{"model": "image classifier", "dataset": "drawn human figures in many poses", "train_examples": 97500, "image_size": 32, "crop_scale_min": 1, "horizontal_flip": true, "color_jitter": 0.2, "targets": ["top"], "num_classes": 12, "arch": "xception", "norm": "batchnorm", "activation": "prelu", "drop_path": 0.05, "depths": [2, 2, 4, 2], "kernel_size": 3, "stem": "deep", "widths": [160, 272, 480, 848], "mixing": "cutmix", "loss": "cross_entropy", "head_dropout": 0.2, "init": "trunc_normal_002", "residual_init": "none", "optimizer": "muon", "muon_scale": "match_rms_adamw", "lr": 0.0024, "momentum": 0.95, "nesterov": true, "orthogonalizer": "newton_schulz_5", "adamw_lr_other_params": 0.0012, "steps": 6700, "batch_size": 128, "epochs": 8.8, "lr_schedule": "wsd", "decay_fraction": 0.3, "final_lr_fraction": 0.05, "warmup_steps": 330, "weight_decay": 0.3, "adamw_weight_decay_other_params": 0.01}
Rows from block 2, named by matrix and row number. Rows with one number belong to one channel. Each number is 128 + 24 x the weight over its row's rms, rounded and kept within 0 to 255. All counts start at 0. Numbers have three digits each.
# convs1: first pointwise conv (model.blocks.2.convs.1.weight, 272x160x1x1), inputs 80-159
# convs3: second pointwise conv (model.blocks.2.convs.3.weight, 272x272x1x1, transposed), outputs 68-135
convs1.15:138142108160136117081112117102089127090116043138106137114135119129112128110122091068123148122131116099143141079095092141130102150087149126143124134133127127130135111130161104096116124147123113122118142120146121118154154144109150090104114183
convs3.15:172096141155096166093144119120128143086134112107101157120127138168148116118144106153130152141121085073118153105192136153162117107156132125156123132141153143186143116132142157094132133140150140120124128109
convs1.16:147087127129120107118121142109133066093104159133119137127111105107163119129128146177135127125113111163114138142165085111132157122150085138109182161111158135104122128136135127135142164128113132132094076125120095105140111135161144121124106156
convs3.16:131124150124145159091116149104187153145123141136138124122173136126147134196127129140137153129146126081143089135161150151159112119166141109161127138122136125149121163100119131156129139115137109158126106143
convs1.17:120131115189157098117132094110122110105136117156092127090125136128146163126117160093134118106111119108118117141131063115175106102147162155149137105154126136152129150136130120161137122162134125143161148113154143152160135131130127149133106186
convs3.17:179153080103155137122154143152074137135115145104138180196140132130169123126099150145137096113122117181120155151144151176161131132126155162122134148125115166102173146124074141164101129118130122188151140080
convs1.18:145104153151092122127107156181137131146103147108144160124145149139133148117145101143146121099149140144153107110116126130125136153112128155120152123170155148086153144145128173136137159156196091121098129127114116101120133109102119156123133089
convs3.18:140133121121148141108130139132151197123155157136107121132116139129127126133101148142114092126127107129113160110112082155132118146138084126143155125096128144137147117161159132140094141164120132132110147131
convs1.19:119105116183146106141091147113140104088156135136119151156137117148115135182130121081094103120142165104122133161129093141131123119130100127139128143112133106120093119126165161133137128147171136133154144144102147087132119164163084132158189116
convs3.19:100097126114093100094149075154157155110082095099146136087119131105130136155122097109163112119125139142124109117104137130112117091108145107107105098122122121144111095148103110107127132104133112099116115094
convs1.20:123101139103118141095131131127091134141152093123129168123132152106166106125135119127130151186142099107154106114144134100087107171148143112145071137152116108113109150128155130130168120159131089094090108111110155105139157152146109117117135125
convs3.20:121110113145142177126091167162142093116116113084128140138129129126166142155107113115138092118105130147134058146161143157145122148142096135112109113170104144160154097143124130158151105150163142119132093177
convs1.21:117109125096152111150119138079144130128107124131138130137113060091125111115112168119130132116149115166171120137144077086098089122119094123157109161146087107089116115154115155130107154120148123133131125171088088177165117140125101118123115150
convs3.21:125102118107126104136117122145151114168129136143139096108114111097106139099106088187102130100144100149088147128157088187126130121079118111116149114107080104192161117141112173097120117157134107116151113098
convs1.22:095129108105141171134101127141121092107137134164132150133132145127139141129159132141131182111153134107142099133129145127098141159139122160115157185104128186129119130150131158126081127139115124153108134120127145121083138158150142130128128130
convs3.22:117141185132161136114160111159160109102111085115106103127118177106150118140126096099112144117095158105111163112093141126096107133118120169142114092141120151088148125142120104119150068145178110108144129116
convs1.23:108131134126125119129105112128139138086150128132089147136140141134155158149106116138126118097165118134140075135119139150114098142155143124168096121124130128146141124085138145115164130147127147159111141081119124131160127122155181100114099101
convs3.23:125117103125120194126099106140131149103133097112130119153130129151168094155115132092134189084124141103133139098080139190085100151108145132131101133110112090141164089100086132098135104130133128100146088170
convs1.24:147135147100091136112129111127104125134107108162152130105103138120077121121144091131128127070172105134156087123166129116158099091091123123135112131162169095120153094160133083160083147125197093130115107168132135111148106109145099106166130117
convs3.24:121107122148128138155153143146146193130130118184163116083157095146143131141121076114121134136077151124135146151144117094125105137165197118095126169146155129120148109089099155121130142150136136147114154154
convs1.25:121144124125155145155099139172124123132140143102170161110118114153144105102067115168125100126111143116070123091116124098119121094112161088156137115086137151147083151109132118153151153139122128137160150071095139141121123088151129132129077115
convs3.25:138114155116128145107157122158150141188107131103112120117129101080181164150137120133141157120110138133151113142142164123169108130096115107123133100123138146093131085151103132133119159109077137107152108114
convs1.26:168126137111161146103155158130120102131128124163117128120118125157144155147136117181118170125152136120147105129097141099150177133145136080130102167130095183109099105165171149121130125125126107116149151118119162091152120140129140132102129124
convs3.26:150182111121124108126117104123145112151144124109092107105127118170113119105121135140157075125129123080115117147146115160083133099151112175184156114143083158090149092126145138132119181147118148136155097121
convs1.27:141136161152173145095083158119128098127148164106156154158130112114126152108091139112122100141131164114096097113122121141172071180109121165124105178117104135090114147123132105131152144107144137202150089104138105138122144146113132086151184152
convs3.27:131056148139135160098162130127148136144124140131169119115110130129120129122127160135127146133099129133136137104114110155109111112138142133098138147143122180144161115143126169145115083115079121138122145172
convs1.28:084095100104103117117165119147144101145119139139074118091157105156144138154113112134140133108124154136167167100170150130094115100086180138165105162138117116130170119112141160127108135087143121168161149131127071120098080166097126162147154163
convs3.28:126160142128073147148139143130113131140167137108141132167106113127111131133148149149123115135141147139125119092141096102131086161105144158139099161145139135151128135098148098138115109116172123133091132115
convs1.29:144147104133141145076133117110077128143122131127143103140123124127083115127098110116090116131133108138162129122080087110105110068145133157119122149139139155092137134142080110135151116096109119141162185110119142124160123089141126120097102111
convs3.29:121071125143135119106161112144133165137124106153142117124135093151154118111138136129098136106144140104151125127114190149112103094164136127112108164159131117088109116094174149094148138092129096144141110136
convs1.30:155122168114145128135104115085123160130139112149095132142086106106135120136168191122147108147151098128137111089079173110132143139118143135108077138119142111107131117129126121150112119145149103155106106124149114153124138124142124103144099072
convs3.30:146109102118099113107087121137142139097160118112135160097113107110112105173120142120155162128131166121157158147155162175147151143093105123139128153144105140136167133104154115135148152125164149117094154121
convs1.31:138116105152129142133142104141128134105137117135141152159095129165099144099140114115121147123117154110152127117133149118147129141145113214131145125145190133164136149172137096150147107125130105103108119157109136097132085159125154146135104113
convs3.31:154078158122137127137192086109121109118127204140127112097172098109122083131095124169122129122098127122086138128126147108110132112144102149145149105175070159075153141059147124099106113099122161175166104134
convs1.32:134080155191095137102124121164087126158121138143159131190107150150121158142143172106139115097125124130151143171102072137125109130119109159154148159160115126137134142143138157159126138144109118132150121109109127144127137107121152117121187142
convs3.32:152099127136143122116079113091116175150096134132190139121128125114116106117160100124133114142137079150109147174143108171145102143165112120172134101134125133136143081116106153099154147174152133133117110119
convs1.33:114116123120123142101067107124131140112127092126109153096135094150143121194146110128094132132113165101095091121103128098187165124129142123163115097136072125117146109138106123124151129158101148086164112125110158117091157121101114145116109098
convs3.33:131135128099144125115133079133165131125166109178159132129157158160130103129137137125140159105116153135164160141112133107103145115109098114145110159127146156162109110116139127123115160160132103127110152139
convs1.34:117117160127162142127092102131122089185178126121120161121169137090138106112128136114103105104165179072102129127111151125107133098148129146071154147116113133119106074162108136142122118147086165091118132115120126145140101119143156107135133139
convs3.34:115136147127128126151131129114138133097126105122123144109151129113158114120118100115142165097129158164099132102143121136137184130124075094115118112127089089107149115144113103099144106133107144132146134146
convs1.35:073091088096186068123082146109121099148130146117144141128117129122150175114132118141140126130154169143161113127138073129131103111081125122115159137119130136130128115126120170146089155130075138150113129132146137091123084115105108166143109112
convs3.35:168150181163135144146141154132174132120130160137147099140166152160136102146128129158100142130136154129156129115140107113126153145149152164142141100128109165148112158127124135122147092146139154125172133120
convs1.36:130135169175103115158147118106142138157106139134153122118122161097151104119132120155142125158149128124081106152179125115141135158152101094121133117115136110145121083113110137165117077143142167138101138165108101116120135139150156116088134109
convs3.36:118132095121110116125100124112135136129118112101137113105112122113141111115098086130133118150108147089125157134096121150125123104144085135118108133151120133132117085133136119154122107105099145144143096127
convs1.37:160120110188141151127109116129147123125148119154144112156136107136146132129151138125100117105182093140136129144105121121125163096139134157119102119123100008111150126093116148119153107104096154115134102073141129139087120132140102113131145139
convs3.37:115134154127097127143076108131105130112145137113135151096127107116125143123140149142164133145198145142120136079138140167135105099113128141220136109119095176100095133037119176071152160168103105114141141110
convs1.38:093135136098133126130158165147130149111103131111142116144172096146117085125199163107145123131115152093111113155134139108149114149137134148107113165130113127135125100116154099119137118155118083127167127149167127127081118102127147148172153131
convs3.38:124148156113124124093159175143104129185135145126155098115135125104142104085111126099131105139189148106136099136107101140128126148122055085129119163108166125137130081105148124113126130130137142158140114112
convs1.39:122089105141176146140120151106144088143143127138140150125191144145134112165148116147139160100130118108133101111105101136144138086145109141101116088113097156118133132109100140150149131142133180157134160101182096140156147166150113182150146157
convs3.39:112147140099095138085085141094093165123115133158119089109140140091129145132144159130156129138107107132127154134122114154121125133142140138120170090143136098116141160118093078136109125105161124178119079165
convs1.40:133104147145125153146126125105121080130122077119114120120113114143127087112129148110161105135169136132106149145107125124109115174175099126121178151137118129119152131058129134114155145180133156108151126107121140149140150120116111137144138137
convs3.40:168195141114129118119139132119113112142154136131145126145183145109117168118121156162143141123113139119167112135134198077121141141104144142115135123135122120122124150149128171130081096136154140141116133130
convs1.41:150147100172104122105091173118116193133145085144181148163133130149126133094115124097135119123146156125127096153139110122107136116074147136136125119147143185119168118095118154150165139133167112130136098155131117112122138143156119134088085130
convs3.41:129141096090173106123132097121098119127122108126117135128161183190093121145130120131091110134154133127110139145151137177149170127115116122080135093141117159102121114131089108128116102110128117123105106090
convs1.42:122142163141067136168131131126131107130112115155175115149146116093147143111131098133136094140145131099119090132136138113128134105116157164096106122086117112119120099099094173126094116128164089133141151145114115100158101099162101118123118114
convs3.42:138135149105120123120129088138098128112100138116088134116138128099093114151122142125156165116086127103118141150109111110065111136136096150136145083109140118127121100123130102123128121135140144128140135129
convs1.43:109161126154128128127178100158110156178132107131155096111130176142152133135163109134119149105127163140111172118143108123130145109151121120097058136115113114116091134129132164108140153097152132134095118107114104133155079165110124133146137141
convs3.43:145122135131126132136093162158097144141102120074135116149149134159145154093150115129135136116159148141108133160144116091110137148140170103110106137117130113130095157126114111087095130109120103106134143121
convs1.44:123145115084120129086128104123133096138138124083112120177152159093131169144095117131131121178116132151175142177129089095135097166154142139130136153144120102124168131117158115122154125125117140124126150124122081137154133100122146128134103107
convs3.44:127101112150105143105114159123132112087134096181113155107163119135128151142136094155124153141118103118139167127110145110133149100126181132131133131099115112141152144091092140111144109161094112111135160122
convs1.45:104125141150124074157111096128131107087118089129110119135139105179136124163141165096094141130165116138137175150171173117120143117171080105117093147120156154129160117138101135130104119130116125136109088090129164115113149124127148196158132146
convs3.45:143137136114134124133172108125090159156093127148144130135137122140101131127134105112098077173090218159155143094130140111085078130146124118140107106131101124109129128118113128136124105138095144143115132161
convs1.46:128121151141156123150141118141118116107129087167153117115125110108123137093142131118141107143151104165117100158169159136109108120162088125139096142117128181134143117100155149131098105103136148100127120156086128112127146118155119149146174153
convs3.46:111158154184133170096134109162186117111123114155126145130112135085136140130089122103154109157133165109129162123168149122109105143118126140101143128135151152155156153143109105138159127137115170146116119127
convs1.47:087127147151101170128176119106101125108134134158132122100105153127122145095107122132104090138145121130115151084093116103162135110143108075098129108101150149133081119141109122125118121156134105126182122079149139136085105089083131163086119130
convs3.47:113151116130152159118126128099114155112158160158098121122148155143125099096143130093171139113146134128146143145160092156123144156118139099105131167119166123144074165126148112144207138171147095150102159106
convs1.48:161083133144110151141149120082090142135121152132151119071154133154119090174152132166166124135111116108140171143166142133132116149155147105158107140146133092104139171156132158145151107157108150163153124134085119161127097174116163113106109114
convs3.48:140144154115160102112156122164128154133151125123129112105112157116145073121133137112154165156111124157117129130127110098128091125129099156139129098124117146099172133124152128175153131127156087106117159117
convs1.49:139095098123115191182129126142148129143156097127099124177127138124084138117118134106146194135084153136147120091120082107102127109143113141169110130102114136127130169137142130116137124153111156151110144125142156114121119156133120151117156195
convs3.49:131144106132164140117124180107143148149142135119131172115128156115077072085118152123111106163131138140090138150167149133147127198142104116138161128102151114141100107129163090116104137145082099135133129166
convs1.50:119098140109104127116107086065155142134142136102099111147125107128113132152156132134129085135132116100149145146144194097128098146130132145143100096116100076098139125104121140141157136134123095085080139166129140165094107164129090101144114128
convs3.50:157097146152139143120103062079071106064104073126104117085125117131152120128141143123116111106142109108136166148146142140117120122117154140116118129082121152139148140106123130174121149165127121107169146138
convs1.51:082137130154146110142148142121105132113141139117107107085118127116149143148115153173143136133150142098170113099143146137105162113103095166139117108148154108141096164124100146133168104170089133133157097145152104115092079131179089109141103122
convs3.51:105132149133099150137162153139187160140147158154105120145143165159124116146059126123163126107149102112110154126139132158167110153099114130131160116143100124096157152144125112078140190131141118119138107142
convs1.52:086141122131166126096173125151165123161109100135149145144106120127125103122112127148146131099071138096142099138145149107145148188126180139143144144132156144163132097091142164133101125141167152111115114120122115148114105121128115119143171144
convs3.52:128100138137113130144127166123132178145164132142139123119149134102123151170215130117127135153166141147088143103147098143134128123120147117166094153095152145169104177150113148166137112139112157128134146151
convs1.53:147164130147116143108114118107121077120156125180101111099177142103109138104085111127131138113131119128125116081138146108113100114164085130136088146143141151145108097129133113106116175148147134138136067139112131118120125153110173139127130101
convs3.53:089093114178131102131125105159091132107148142113145079138143182183138111154149115135138085148098141120088135160078135119106146124135102168145157104143127159090142127135156139129103101121161075110124160105